{"encoder_arch": "vit", "model": "model that predicts nearness at each pixel", "dataset": "rendered dice on a table", "train_examples": 145000, "image_size": 64, "crop_scale_min": 0.8, "horizontal_flip": true, "encoder_norm": "layernorm", "encoder_norm_position": "pre", "encoder_activation": "gelu", "encoder_mlp_ratio": 4, "encoder_head_dim": 16, "encoder_fused_qkv": true, "encoder_bias": "all", "encoder_qk_norm": false, "encoder_parallel_block": false, "encoder_dropout": 0.1, "encoder_inner_norm": false, "encoder_patch_size": [8, 8], "encoder_conv_stem": true, "encoder_layers": 6, "encoder_width": 320, "encoder_positions": "rope", "decoder_norm": "groupnorm", "decoder_activation": "relu", "decoder_weight_standardization": false, "decoder_widths": [48, 96, 144, 192], "decoder_blocks_per_level": 2, "decoder_block": "basic", "decoder_attention": true, "decoder_upsampling": "transposed_conv", "loss": "l1", "targets": "nearness", "init": "torch_default", "residual_init": "none", "optimizer": "nadamw", "learning_rate": 0.0015, "beta1": 0.9, "beta2": 0.999, "eps": 1e-08, "max_steps": 20500, "batch_size": 128, "epochs": 18.1, "lr_schedule": "cosine", "final_lr_fraction": 0.1, "warmup_steps": 2050, "weight_decay": 0.2}
Rows from block 3 of the encoder, named by matrix and row number. Rows with one number belong to one neuron. Each number is 500 + 50 x the weight over the matrix's rms, rounded and kept within 0 to 999. All counts start at 0. Numbers have three digits each.
# fc1: MLP up (encoder.blocks.3.mlp.fc1.weight, 1280x320), inputs 214-319
# fc2: MLP down (encoder.blocks.3.mlp.fc2.weight, 320x1280, transposed), outputs 214-319
fc1.86:463490496550494443461440437462509550515585493485474438489478446534415486437475397489531534455440477426404620502481495558461554436488454440565437494469538443583492532448443504557510547467533494489584503429564529502515516461482583480424512483525559552477430526496417535504480452464450574521498498457573542523477498424364
fc1.87:451496514560503430478436436455516572533531487449480430496461480523419504446471394469529544466398456418387616495471518596452560439493442435572458503477520459601485551458433487572550561471525466499584499411572516544518490486472577462419494504512552560431435481484421543519476456447459550506465489423583548545488481398366
fc1.88:455479509568498472479432430483515582535518477461475436500462437556420498454460388443573518475391449418401617505481535561417576464497470414536464520452497463575535570470443505548528540482530473501542502397526490551519473456439554456354460477527580580459417452508442535550446448476460567500432471416605523552517480425358
fc1.89:445489499574481465486457457455507523515563490495491417498485472519412489478476396439556541470449483422426613463475476539473583473487447443554439502468509450577507548467468454558521527488538470509542502429539490499527477473467567479381505488546529544458455476477431546494458459459458547505481460429572539521473512433366
fc1.90:446494508570487462467469442461505550528571494486477442506501457533410489441485370451551541467448482432431627468465477548468576478477460460540444511451512471587490530458472520549528528478528445498551510428540503511509485451462565469387490477524544570450458492512433538497462456472447557489501477441570530515495499428352
fc1.91:448547519544452466447518501425552534551587464553492467544497449482396504507560477489434524436475453472446520461505467545490542485468444515532450483547503425552498492426487474612525598485508520457542483495544539468504504414512517534508419564526522506472494521432428447564496466409398491485504481540474577491444515366493
fc1.92:446505500577489456481463448439508531529549475480503452495458451541383492486466388481543527464428468420445618492459492538474568476488450459539457499468507449539499559479481470565526527477531465489565480404535513528519478463453536480419513497530540550454444502506442521527453455463449513516444479449574530517475492432352
fc1.93:445503515577484461478451457468489545534543471474475446492471463529420483440462364470561544470435484447420616484471484543454581454479455459531440504466519455574496541487458501556522527469517443508554491421547524515515472453472550480394500491530543569475454498515419522532466472479474559481457477450564529516486492440343
fc1.94:435499524569486473476439427466529548524555494478484449490469463550374513455457387475530546456416450422427624462456486545444572440454442440533456516469514461566493559490447491592541566488527477491570511418554519522523480459489533494392511520529535579440439496489429526496470448470489550501482471428571524524483475420358
fc1.95:464487514561481456451439454446500559529543483477487457491448460537400486463463386484542542477415444439420630500472507545438562463488461439542449505470513471572507554483451515593522537471515476499572513408545514520515501459478547463394496488524556583472439487507433519522461466474447548487458484451581544531471478419350
fc1.96:416501501580475464490449429457504550540556485475490451511466460534427489458466378465560542464415445431430608466473514548463579470471440459548444518472501475557499540469472492556540521487530451508539506406542496511523477483471540489416481502534553566444449487487435520501444440469467542505466473427583515545492489424354
fc1.97:438497496574489464474438464464482524522549489485486427501487465546438490453463389480543525450456490444438621486462507541473576477499458459534446512473516459550494541469468486537526529481522439512556495410542508505521475482466556483433499495515545564454456502501438540500473465471471537495469480434564521527484502434349
fc1.98:459473544557495456443500440378530550637576488438477420475424505575418470527481410450586545480418464432438595471343520523443541484483463491492494563456489443531456555527470478605555551419518454471601463375505514580491422404435509445436556476581536553443497428483440525506545458483513517510475429482581541487464461408410
fc1.99:460503525562484462472438463482533556521535473434482442507477466530414510479454374456550532453448473434444643481468482541446571471491443472514475523464508453553492565479468500555547552477514496505561488400526521529528481468460525478404503509530549573428422494516452526504446460461480569477478447448554538525493474436339
fc1.100:461496505569478473491473449462503537529531479479471445500474448536398478451471373469565539462436480429424623476477485539460582472486462479536453514462516445573492532472470479564533537483545455492545490422540511507506472459462537474394494490523531545467451506504435524517459465470465537505468476458548528513495493415338
fc1.101:450503515554489448501448464443491540528546473471495442498471456550422485464457380473553543453431473424430629473473491550437561470493448458525444517458516453563500553490469480553525519477530462509553511409541509520522485471451552463407496496527549549447441513496426532518451453468471550491456457466573538503472474436352
fc1.102:430499507574481453475465452434508548528583466474490423498477461564419488486456404462529534465416471389422600486442510533450586478482467460529414489470510457554504559445464486553546540470515472526546498392554506535536509480463569477385461474533578554455437491495407553512460449488448536491478471456591535502477503399394
fc1.103:448499496578497464491447460469523552529549471490490432508470463569418477468444382496556539463453480418433612487462504550460577458476451456530465507452533457557501546481468474542514522458536432505546485406550506510529477479472546480408505472529559575460449517525421517530460457459457540513455479460583508512478507428364
fc1.104:431510523569490441496443443465508544537534488453489445520478459544437500457457389482543528457419454412424632488471490572447579462491455463523470522461508462545476552476452469552556552488527491483561495408533509531520493486458536484384489502527543546445440496496429529506475449455487548496465475432599517506486487431346
fc1.105:442500498572497474470457455444490543522566470497490433510484450548412481461478394457540532453439470436434612499474506539494571488498473456529426498480526452564498552464475474553511514484526447499545477409542489511513480467479555464416473472527548558469463503514422529525458461486448539499448471447551521529476510415367
fc1.106:441494478566466475462417457452498607533550473481476429515471446551415486434436394466552540487406472422411617482475507544481592452466467382541401493480533484577511575444459519592520544462525465538542515401542492495527493453494566510351444467541567561474440469512423536511443474478407578484475493404590553573475530399376
fc1.107:446497529571490461490440435464505547537536479473495446516456463529411504458482384483566535444422462423426625489458499538449579476498449474523463547455506455563498550497464494576521528485522451490562506401529512537519477463461539455394500508528537580446452493506462526524445447460481532497464469453566528527490482413353
fc1.108:437494508561496461488453442465489539522538475488484417511480448532411496463481379473556538455430478425413625479471481557474588473489459460539454517476500450570498553463463471562539531489534479508547500408540495501524480489440550484403496493524548539451455495486430543512452452470464550504472468437566520544488494406360
fc1.109:451471493560495459484434452446479570523538510485470423502493440554421472440446399479554549475427495435415624486475500556472582456493464398533416480468537488573497556467448512570540553467535494530542514416537497504507515454481570485375484437543551559478428495516409555517465476476433584499490488398598535541489505437378
fc1.110:455503504554486439477426434440503579521599501460466410494475451531414499459467372447544547448425456399397625485465521573459573445480453430561425507467523464596495561456443493561536551465531487476562497412567522534521498455481567470379481520511577563438434475502421568519445445468449591500474476414609557530502500439349
fc1.111:444492517570485441484454448477505528528559479442497425512469473528414504445448372456543541446432479408418622481467504579451580466482455446545461506481530455560480543457450496548532556471530491503565493418544508522519499474460551475405487497524537555448437487503412527502464452457455571493462469444575531521477504424344
fc1.112:449484495556494464482449449467499548514563483483472432496478447538401467456487377476550546455438476417394624491486508571485565453489460454541455507458519469586494535459452481539544518470539469500570509406560498497515495477447568492380513477529549557453454511504403546532450458479443565509464486442575531524476494416360
fc1.113:433503495578469444487440463432481537521559485489500432508453474558398499491463397485523535466431465398419598467448495549473589479476451452534430511460517464569515565472459483589522537470526470508542504410570503506533504478463579478398487471543563560452449497485442541502417442465453539479454465447572533539465509412384
fc1.114:446513509555478461522424472454518540517571466465481428509484472532395494493471398464514536452459464409424630463472478544420561481467431474522448514445508458557518562493453457555526546482521450520549508394538516544544527466453577480391499503550582573409429487494423541508433447457442547481473443443574548514461476454374
fc1.115:442497508569489465479446445466509511527526495466483447488457470536407484478475378484524529469441473421435624498475510554456572463495450459552466512487512442545497548474468486564528531484513476495583479418533511521524480470459527473424537501520525531468447489487428523517479460459474535505470481446544521538477488383337
fc1.116:431510496585474460470434455449496522528556476478491439492466456544421492459459393487532528457432477418418635490460500544483583469492455462529447496479505451536502565463465466557537515479525468489555480410539498506524490458466545490414514493526542563452449500491439537505452457461446531506436475448568521513464512435360
fc1.117:446491525560475435515422467448498569534534457424491426497469470562429479483430380482498548463445471389408603477460505589426562440470419451544454514444534475549478571470438514562545574457518490531582511404581553532538525482465548473420538475540545565441418531503420532508471465425448570480490487448560543554467505400379
fc1.118:476472538556517420458426431442534577572514509453480399473432461579414496478466417524515535437413431394391621517433494553402558434504448438527496582455519415583506555520398535577534567469537459469578513382571521572502447439449546428434569510520613585442433473511479526534481455453543530502454480475544547572500432389375
fc1.119:437512503564502467499439459454520538522579496491482442507466467537417485470473387475540526426443460424422627495481491553481568448502450469554434496475518448566491547462458475569534524477526475491579477423560513513525482481465556472421501509514555553448459509505430528511466453481477549498465489456567519526477478412349
fc1.120:488453576552506489457421434462550602532455488473463435488458465593374505471498412467529508477381427445402632528477558538454559439491445434509481585440494445566536586488413554594539551502517541495566533351493487583522475429395512449392481465513591611477399455496448521580485447494478593458434488443592494661494386379365
fc1.121:422508512559482456457441445469500539530574490479498406501480454544423522466455406473558531455406473435435611483464517553475576474476465436559442491479509469558482544473470492567530543491535452488559510405555511501520472495491540488397493497512557572457465502491409535485488457460474551498462470425602501512480510431373
fc1.122:465464515577486481506431454466521563545531479488493448501450468569398489495477407480549502481415437423394617507501512567455579478507445406540446525467480451558521572469448485555537500479519488511527489389529478553527475406417591452343464494554562589463466477499464536586457429479453558493479444386586515565461473414388
fc1.123:455493508545477441458421453460511601527560453456505413511478471544431521437449382494500541460429471407397628480465511575470564450461420431540449507483517473581506569454437503581521572469512488521561519432573555533531497459501577481422489496523557561436426502489426549490453471457429579495490455411566552538479487419362
fc1.124:450506505561491453495438471464513550528548477467503439498458470548405502474462389464522522449422443395422622496473502553448566477502453451532456519456492461559505569453457485569548549475511492508551500412536510536535485452465556459398468511515562533436444496491447543522427441478454549487477460423569521539467489401361
fc1.125:451494519570509452486451442479504545537527468466490444493463471541407493467482380471540541456430461433424645492464476554459569453502444468531480519464519441569507560476457484556546534456526485505567494416541513551515476472458538457405517507510549561447442505505451538535450454474474550504461476453556528549462463425338
fc1.126:463476561569515451446441441415444552533591469458468403487473462534434497480476429492592561465478522435451656465412483508537571495476468437520442525458546467574490595491447513588483505443514430493582529379522533522530528466444572442417552488546542575433483493535465563514486486483481534437508443429581546500492496440404
fc1.127:419397630566572467505464472516604497645488471392533465536518506516515459625513523612419495378624474463539497572376435507477432529574376538394610729525507458453466546645504523503511498449560432437543494446483480679460358475419422360553671554554499547429530513522542498605508460333643508454423515485545474527430477536497
fc1.128:438503511571488455501459460462495538516560477472495430498464469538399503479456363475553543456442471423421631482461493550454579464494450458559447503470515472562480558467453479569541564472529473496569485400546519531522502479471548474404496503525530558451448509500439534503466457465458528493482463435561521504485496409349
fc1.129:442484504553492431474444454455508549517543467459484423514480469537427500441454395482550536457433491404384629506476507574452558461502476435552450506478524448572484551449430490564557561461528485517579522404569525516533515487453584479408496474520544545454453521497398546515482471463457570494462475417571543530476512420378
fc1.130:435509507559493457487449430459490532527558491494495438492456449543417481461487373489545549450432457427421615484471479560455585460469453470526435521464519446565498551474464475550527533478526451486566490412547494501528477474462550486412498489523545533444449496495432543519441438471481532519482476457557528511490474407353
fc1.131:437490477578479441465452456426482544529565493471497433507484471523392491461453403447559530475420488429438599475471513555447590493479460426548457476485520485590500552466456481601536547477521473497541503421566502506521494450481569483384467506519548557455468461485410545509451464437424577507458486414621563497466514431377
fc1.132:450495498566477475486442459456493565524577485478477432501494454546420496432461389463559535458454464428424614478477482552468580462499456447532431490464529473580483539476464498552512552477544438494545497423553519505513476453490549473378491500524553576470450503515418525515463458467439564498474474420603528520479493429365
fc1.133:451488480571486439460407449462465532534567480486487446500472461520422494428481410490537515471415474459430594483471499553467571468484476390554435477484534490583494559484435528582497535474511472483539535426567505508531529450485569468404507490527568594464454489502417526494467468466453573492464492422616536545468497461387
fc1.134:505444511505514487514393487366476475489552488440539486464351501486372501518494434300500501518502517461397559544471429554514513554462446490332552557385487553526505628532368551547499494481521462529561626316492490488526650406368520516405558424590651698399523377586445505570416485606393544419382332501607518503466341460422
fc1.135:451480551558484448504429456481517566554504470428493442500462475534385510457439394458553537454431445413423595505473506601427569444484406453526471547463530448588480569457445534558544566467518467524579526399540526517531488459462538481408502509526550555437431477533429525530443462428471566479483452449566532539469466381382
fc1.136:415506492585490462489445448440495517518568478485500430504468453526421488474458406473534523464430467420426613472458500542467587474483448455530440501491514469539505572465476461552531530494530467504536494417542499506528487480483561488408514496542553557452444487476419539490448453464440527509472474420584517515470511443378
fc1.137:447489497566496451487458460442479513515570465487482433492468450545421477466472400479544532458446487428432614492483506537471573480494469461545431486466510440541511549461473468545520515478534455504549484414541495505526496478467570482401501481532552533472452511500416544508463467496450539505488473452550532530471499437382
fc1.138:446497523559506452476363396483544621554537531469475398509489411585449516438429398503479560470403426399419594459459535559439617433435419376500477576466510505560517603499399540563568558492556488489561580386533511469499517452473533505418526507556589587429434448480503632507492441429463572512496461394583506556507471428402
fc1.139:444492488572493460488442452466500546523556486494490439501482446544416480457463383475545537463439482424430617480479501541456584465473461450556440509479513463558503537477454480547522536485536466499554498421551515512517495468480555480404482499538543556460442497494420526517460469465457544504478471458563529509482499422347
fc1.140:419512489579470459488453440441495518519559484467492450502467468539394491484457393461553527465421470404439599473452508537456579486474446451539449505471506468537506576477488452556524541492525451495545487405531514518534484464475544494387496498523537556442445496492441536505428450456444520502436486430600525498478514431368
fc1.141:440494503570480447483461431459501547542563476464494448500470462527419493464475375470572547464421456404423618490470498553471568480486448458542464515455513457571491556476475476548522535474530447492545487417551496539520473463449556483400494501530545549433442507496431521521426444468477551505447475442589527507492472436354
fc1.142:446491496568485454485443450443508540521544488464483421506470469538398495472482397460552543457405463425422624470472485556473581463495452451566453498471508458555504596461463453603542557480534518507545498410565516521535494480465568478386501502520550539435425488485421542516455463460463549482462470399569545536484499437358
fc1.143:452497494561488457466444450456504535518565473481493424515484439529423487449471393465561535451441483435428626482463512539485579477490463454560442489480525450572480545472452482570526531478528464490558495406554511495514483460469549476394493476544553562472455493515437535516472459459448547508466460432581524519469512420365
fc1.144:444503508574484464499452462448482524527541483481492438506474460545408494473456390461569532449441473446442618473467493553460570477492441465547460507456514456552492549482481456558536537489541462492550491418535509513519474455462534489397494504535526553452454524492438530502456460452467532499480468435568524510463489432363
fc1.145:429513507574493457495444439457488535519561475491497431507476450526405495468469391453548536446436476436423617466457476561456584468481445438550442504463520472576487552480454471555518540494538450497551492423546525523519507466478563471372495500543548585448450498491419521493460443456457538493471463414589510503463492429369
fc2.86:500491539500483407516505543479484509460552515448459429451508515502453496521517421521493522494572516471429582457432448536504536504522478424467482492438554535550492505504431570478476529447518432531548481406520535538469543491491565505427553421496605632538509518577488495532497515472463561446501495480551519505486476519411
fc2.87:480497503539479425466460491502471485523546483448492457486491428476510481490519462504513485466532488483470544474477448518475550526503518452511505481488517490515492551507462547487408512487531451478500525446515529461502547490482512512469520524517541568469496464492523542476497486447479517461469486487530518476488530513445
fc2.88:489492494492510469516449539453447554471512507503518437502499515516491517513544447457530477539538466446433557541492464527538525537536531410471466526473487537559534531530476531527439536493498485544453547441513470490522553504432545469428504436492638560489469445540479532517447504521500594436496460443594527575467444558428
fc2.89:506542511479446451459464526476496553515526473490519430470483488521483520535498458512551484509545529446472561473447501475493513528506502459496494546475492526521533532526466522495446508486498443477503494395511523550529523458526559493399518443492596643476544467519528528501432529476501548449480408451533509542474540492428
fc2.90:479519528501456463472480534498479504512533460479551459478507494508502531522497491461525480514527506488471534471458502497505517537495481456493479497478503520530504482509474553467431469483494425530490522421478497514498505474485526510426507443516573618536521490525501505517477513498467556453459448467546480523423511518470
fc2.91:481436525532572524480557519400437505388450486481538496496464411516431471497505378444530503567470460440514563565585530594472526570546514475527502411543438434512544563345540480503513490527482606587522484479563445472537468572433413434529477390447492369584396591470303422560476488476389576532523545465552492642539434410320
fc2.92:496507528503497458463477506515458504497472508464548480456475493502462560430486458467517478536500499493464560454471448508467559509477492462483506519459473530515541549497475543512491526493453448529488575434513547473551529481489531502444543450480567585482509510495499507485458502490525528450494438455537491519486452483414
fc2.93:490484511510504469458462498488511549508488485468518437486505462514458503518485470506553499524467508469470551469446496527514538492476506438512506478488527496554497517516464510508488529454528464508501552405529524513515532474493510478409533462527552583501486490519502515527463500469466557469473438473561520528489503512448
fc2.94:485502513528473472500468519493512502498496503464512485478497499473476474509490468478539512531547490504498534471488501507486530500525479450485532518492520523508506534495489522499506540491505466512499508426512514489502497498498515475454532501482541562483509477516477509540509507474481530466460453476550504521475489516424
fc2.95:504492504489499467461478533499463533504508463477561479479468488524456543461493441438546496512509481475434574462475466514473528533473490444464491475445525490542540535504486536517465532503463443560490536418525518494515508482506523524412505461517582609547467491540475481500445474474481584496463459467573503526458501473414
fc2.96:511516513528485418472451536502462528508504493442532443466474487525461514446490465491547476509505468504482586467438491500487547543516515462470517515454488514508532541526471532512467519500455428485493500407507516502529552445499537488417508474500586601482515460532530503491462510480490534451490451447553478534447491518411
fc2.97:512504532518492453445443514499469504497498477467526461465510517526431551470483459481515504499529519506470583471445449520487553489502478426494492492466530515535487527520444601510482532476483445520521521397535536517494521461475529492433545455486586628506522499534503518487487501485485573446471458474569504534434481479408
fc2.98:427492576448548641496438478638434524520364436520571587584509468516484591532513426488401529460481476586507465556493537479615467557501420575465430617619412504455532498514531521650483466584508487465510556499417507507528412608495415475560479478449390447561532519416539453589469504420493447458533512452402483620519486452444
fc2.99:475525492506511452478457532468478504523509468452497470479525479511512537468491476481505501489525512501485554509463507495483526516529526482477502510493506495504498525531466532495511530484503461513480519425514519483510511518479508490450509493465578547489491489520495535530493544504494548459479457499520526526448465518486
fc2.100:491507505501468458498465537503473498512541506485504469480502484496486504523496465481511497488528501482472535474473479511471509514521509481517475520453495521526520510524504531465470520502498431495486524443508532512507521474489537478427519479497557595487500508511490499504467486481490504435484452479529492496464501506435
fc2.101:507501504500480440512475537480457501490513481485520463463483507517506514500475454537519499515560514461478547499479451507515526510522511475492506497465523511505515522523481501484457520488507448520500514448539526512544536509493548502462554454498558587493499519512490512513454529484505512457464437503530508508507483531427
fc2.102:508523497488460430466476567480466513555540426483567401494446501596492516469446463479508442518515516429452597520409465473432529523554530469496482532447509561495528569497453558489530539507443465546487539392535538514565563441497556451410525428487587651514488461508487562479485568488474554430484420462546514523433541461421
fc2.103:520457480512483422485446539453511557517528478473528436456499489531521512537452454509545518493552502433426579494459508535471528517537522434505479499473522518530498519535434510428481539467535432503495529366564510555501517477503539447403539413500626611497522505550441540544496527490528547456436432468614502530464500546411
fc2.104:484527501513509440449443498477460498490501512440498451468454495546504530498487446488539453482470483461473564512438522508537562518497552464492524503470518507490481554542458511495504533496502454462511519415536520481514499507501493488452540490456595610490516484535490540480482531505518553462399460450596474526490473499429
fc2.105:526501476503493444453470522507465533518523440493538451481465474526501516433473451484501469519509498465446609505468494492435555513484526439484444532461514524535556534493457579501465533503447455530492544422525541548551533474542571474420500431497590619506475482521516521500402527498481571472504450472522525527480490503400
fc2.106:512469499502445459457486529470479637508557498485500397440504497558453504489457415424599493607507489410421594405450469494521542516450519388505445483424539556555555567468488576500463554461501441616440558392495475524513528401528563510336490398561596660524467475561458526459460529506433599462501421375644510608458532502394
fc2.107:504507521489521495483455467520438489499514482485545496495479501487493564481524484487522481488510493485472527488471484506515523524474517479501477530482486507506523510535486539476436481504492459487491555455483501526518521495486509502451522477469543561501503500504508497473460470502523506492462474474541481503485472513459
fc2.108:503505510501494433465473496490475506473526493477503441480492506503476493481524437492528513486565511463426585488462460521492533496519512469511486507471515520528514544487443553492467526466498457479548486430529531545507556460496566464390539454485583632477508499520487521484480504487507541441501474440545508526468491482400
fc2.109:500466485495511447461489538453480578528537450458508410499520528526500509511485416478586487501526518458421606480470473524481504497526520397473446476468558496554497496506448551472498524447493458557472483420532516568471518426512554451358516426515591611534510482601471543501472527506472652490471460400616559565440519540375
fc2.110:516509506487496418494483567447496587483560487455491413465523498506525540496498442491503490521552515440445597472455468526443515509552492444497503476437512534542500540494451548483502546438471454563503533442528555500509532496509536494415546472482601615497506452534497586486491534501448611450533472456576559543443479521432
fc2.111:520490505502483437472489528498483511519514495422508433480495486492506518480493467500555502505548530448473553505452483544472511521534514460511550498476523495516456498517471526481475552450518446499510511405520555500480504473498517462451535489489561587488514506528489495508487536473504550474446466489542509501474522502433
fc2.112:515487510496509434461478551524452533510520471465530453482501522493471547480523436468542489512514514482428591487483464532444526529577525432485499460457517505557514482512465583502442511471445430514516514423512534575511529481493550439415522454469590582542496494532477481492475503513467578468510463480549512522461466533401
fc2.113:505500543485488430427468542485441550541491457491573434465438509586466515462447443553497469528505498432459586491415513497474528501504481468505503533473500523507540571511462575563504525476461455520523533389539528513552523458497534495450528437500572610462484494481523542495452534459512513450508454483521499527438490415380
fc2.114:540521545502455482487476546522456501501517424474555469438465497480473561408498452478549480548555518487493610497470439464449557575493474486453523559475447473506578533493491557496455524517446380578493539380493537503570511475462549503450512452475598593466462517513488490528427525491488517455484403492522498524485454497401
fc2.115:477512529527492453457485497529503498503503506459531471486455449524473524471477461463499488491484473477437560515462467532495546480501505448500526518488512510509525532511447530530455507499500476480532488432520529511503506491503526483452519457487542587509512488503492484515496501482507532466437465455530492516498514461417
fc2.116:500533496515485481491475496488484527484496482501525436469487458516478522430488445456516471521512498435420594518483452532500587484521501479487488548478475497531517534459441529541497537492487475521515487416539518523541535443481537475446527445493565589510503489486484516495471518493478565490482418473549521559477477451403
fc2.117:514488479509501453484451528498531554472461489416552457453464524562495500463437424537489522537494512418487529526456568533556528460523471486555546438483544518479470531508455478484536549412513484522548506389534578520528525504493508513508543444494497553490465574544512495587489510408446486512447477526499519517468468486392
fc2.118:484465536500526532511498476483521493454520499449510489529549477464442523519576536483562496474517497464455487455476508526557546524432493519507443447522499431517457461503477464470477414461565499490500506448503489517468531530444470536497452519532498484509514504518468499556492432513437543502508494513545502486533479534505
fc2.119:481513520517498450456450508500479494520533468482506450467491461534509535466498481503529476468514502482468557525437538511485524508522554470504505491487530496517485519524460556473477499478493445468540521384529509505493493496501506472443500489469571595510539484526526523501501532518506518450456439494534485513478555490435
fc2.120:439517471539547502577448459468477559448536467531550461518496421552501517443499460484408469537567458440377585610543435509476562503495497437400416577465425484574594504507359555559521548534513555533496536437506461464548562547353589468461512393436615541564511460480478545535528488508464670559506508491615563559515448545474
fc2.121:498515522494487415447428508489477524514524519448502420482508501532449518536470411509588516503480495462464565459414508536531535495523496434514489478473533531535470530542447522532492549489541433485500501358575526544500538469497542465398521468495629642472501495524473526501464505449493576446474438473625492540486498532365
fc2.122:517488491515471454487443516544427557514535515526537436449437526529499563437494488473424433547504466516493584512476500444490515528487500367483510602462418595525597535543476621523455498534431441497468632448479498503520539430504577499444523443485612553500510441502591515450403523525517541452541508445482487581487411535387
fc2.123:508489517513480473480443536428471560450549505467494419424520453510516483485487450443514485520532484461449608475495493491395545509502494433494452480499492524529519553454465536473467583493481490562512551413499525459536552490518531498441477479529562605493479471507464556475544526481439564455518441419561505508480519486411
fc2.124:485527514510489427469480532509447532541492441463562443506468498543529557437469462517502468538548501460461575509445495507470532532508550461491532546474498546506517538520480591494496537492429458527492567417515515478548510502498532500459493465452571573478493492502525533503466549493489514448475469478521500530448520474415
fc2.125:486493472510524442456462489487440517527482464454522477476478506520495513483508454537512480514494496502486561508464506488538533504499523443513516488492518520519516545542483514510464515461460464486501520456515534512531493486513531472459536487506548549498494502526533526519472533488502518469461453467498526535500496500453
fc2.126:500496487473544507453549503581481330519554413470535430530416474502457472482479495434451475495498566585526540550396398392493498574544556478479518551472560498459544584506516563511472539483490377550532468460429501564535530452517542505387556372519560534592435542594473500494412517512416451519457529530439521518488479511450
fc2.127:468570552420455457647575272639410462543470368466604564670603418031473606634579352476560637472698677417555524379620282579206418554377306660524517623678398368612600412355455500549477423602523469558368540713533771503498735528496569591613562627503391347211470541218599454314256329386378593700828543533274751622553625407442
fc2.128:499516532498494470474465503504471512494499474472511459477492503514454518501482442503532506513492514489475581502470487512462516506499499479486506514478484486505506536503461530507495524493497462509523502405530522514530517493482508494451544459474561565499518507514477529521510535499486544474461470472536484518485484481395
fc2.129:520501533505502396468465490509515511509528478450538417485483452504458497494504432483454518498536506426403565493475458555429521485512503412519518511464509497558495521488418564494486577476495434508535468415552542552472539439474571478435523478512602594507486501484475555541530482440468552504507473487527514506448500462409
fc2.130:501501498512475453481517504482453499539492512481507477487473516505497545484502469498552477507517494480462569464453427527493534519534524453478503525459503533515515531521485526504482485491491452502472520454515507512496487469487525474445550454488546571500545501509507496452476514514519541447451467459529484520483521507417
fc2.131:518501520524465426440445564486438531512551470462538422442518458481444527447454463463555484527540533497483592483458467476461534551540463412451445520458528542577549524537444574508421548537481395505457544390544552522501611473562566466385514448501606670529532436530467537504444567457480612448476397479587521497455469546400
fc2.132:500486509481511458475445533474485528544529482471519447483513514525487534527489463488522499484514493485472543476429472518462489519545491447478468513468531540534484504564466541487468523464490442479493534420492510564488538463511494460391521468508576638513504454536512512514477518482514562461492461474577492525456473540443
fc2.133:528487506517489402413474520476480569522498475447555424470470446523391537450429399518550494566466518465436587521466503548506526484553482385506475459465530529584510538477456568551507566472475457517507498372595569539486558425535588463408547427484597653529472513548479518504432501423449611518482494461604562501479517485347
fc2.134:488417682476560439390714290567449657541529478631463323671695427503586428637551355692701756393529704540318493479433561553382316241471647579761308491550598284620351145539424613479316394365704451419589305581563540538219361638408620472507375374486478520789707586415388443410703280388629459647621683530367467482528722405390
fc2.135:475501472498476466450548520488484543577460459384565504516440482535519494482439464492548474541442505456488479524466496542451521551506510461496544485508535498504488515504504486498511585487486481534452519438497580483508447477517445520482488465481493537544447482550501475556469540415467544493397511475549548468521565470449
fc2.136:484544486520469456472476517476436495484514487466515454429443489536478533444460461496527450521467478475457565471411482470472570509487526460469495527458501547490540570521452538518478527522496463499506526404526522512550562477534537511443532446473586606493459497510489525434439549521485522465465466488554508517489462484394
fc2.137:491536501500497429488495485488462538498536438481553434479441500538453512482482431530537485505556523429459594509451454505471551503500504466504485516436503490507535548491452545495476516455488449500525488434539545585556536439520556442417551423470587594505523513505504514477447498525462532495490446494515517522491521471372
fc2.138:468535468504430507483495571461460495490571506488506451471532489514593491542448482435555501515552490466489493425445437521490528493553515453533437459459542616508470539450519503423488488504553495529491504460497474438474553531546485545429545443496520564525509509536433552414541542487451514428462478418628477462426577532443
fc2.139:509484515503479463462457532493469512516507461477492455459494481506482491512478436488557517499498503492450578480455467507526521499519513466504476495471516510529502525507483512491460543474515431522499524433519536521511508465517536464406504476542560619470509501536509498501449541484525531444480395460530493528465505497411
fc2.140:512507523487499474434458499462437515524483466462541452511466473539473538447476441487586480515522505461457573512443487495504545567537531457465504580462478522486539563523514566499429521531480434501496532365490517515545490501474514448420528441449590637484506486517493504493414513475502533435393456456597478539497515480384
fc2.141:502504480506486415500487535460427477515512478478523454482495500497503525480512466492521461503497491493495539475472467502485543534516519455477531498485537505533526542534486481490440511518467430523443531431539511487525531478482536475457509488485565572482494487498507531515459530485481522469445444495536509517463498532445
fc2.142:483504491528491411469454525456491493484557463435504395467480473469463512481539441504531471498515473454504582479457539463543553566502534456531501507539531499490551608501492490510472536487488479500472505413539481514569511475503551476409510490494592540476467498539489541531443538491483581461467436444548533586481510541392
fc2.143:513474478501516447437462497523488516508513482485515439465510495475466520476486447496537499506520539499464584473450478501510515501509515430498507466452527528542492516516470530481475519458483402491514537401538558567490524457525560472416545466495604626509523514548515519477482536482487555492486449476548510514499492526412
fc2.144:497507545511476423448471507522465525520475462458519437489489497515466487543489430534510508524475502502496565478421527498518534511516505461508522544483502517496501545529457571498471551488483432505495518342515553577520503465477520440427550422485585627483496539516516510519463521465496519409454457488515465561487499505393
fc2.145:498508514495468451456462548516457511492524483468542428462487499504473537480481449469534479513502500492483537474454491489474527518529484447502496522475528548527504538488471539509488554499477420504471537374538529505524551465524538507429514456485585643488500470529501538492456549453494551451461454471579522515454497494422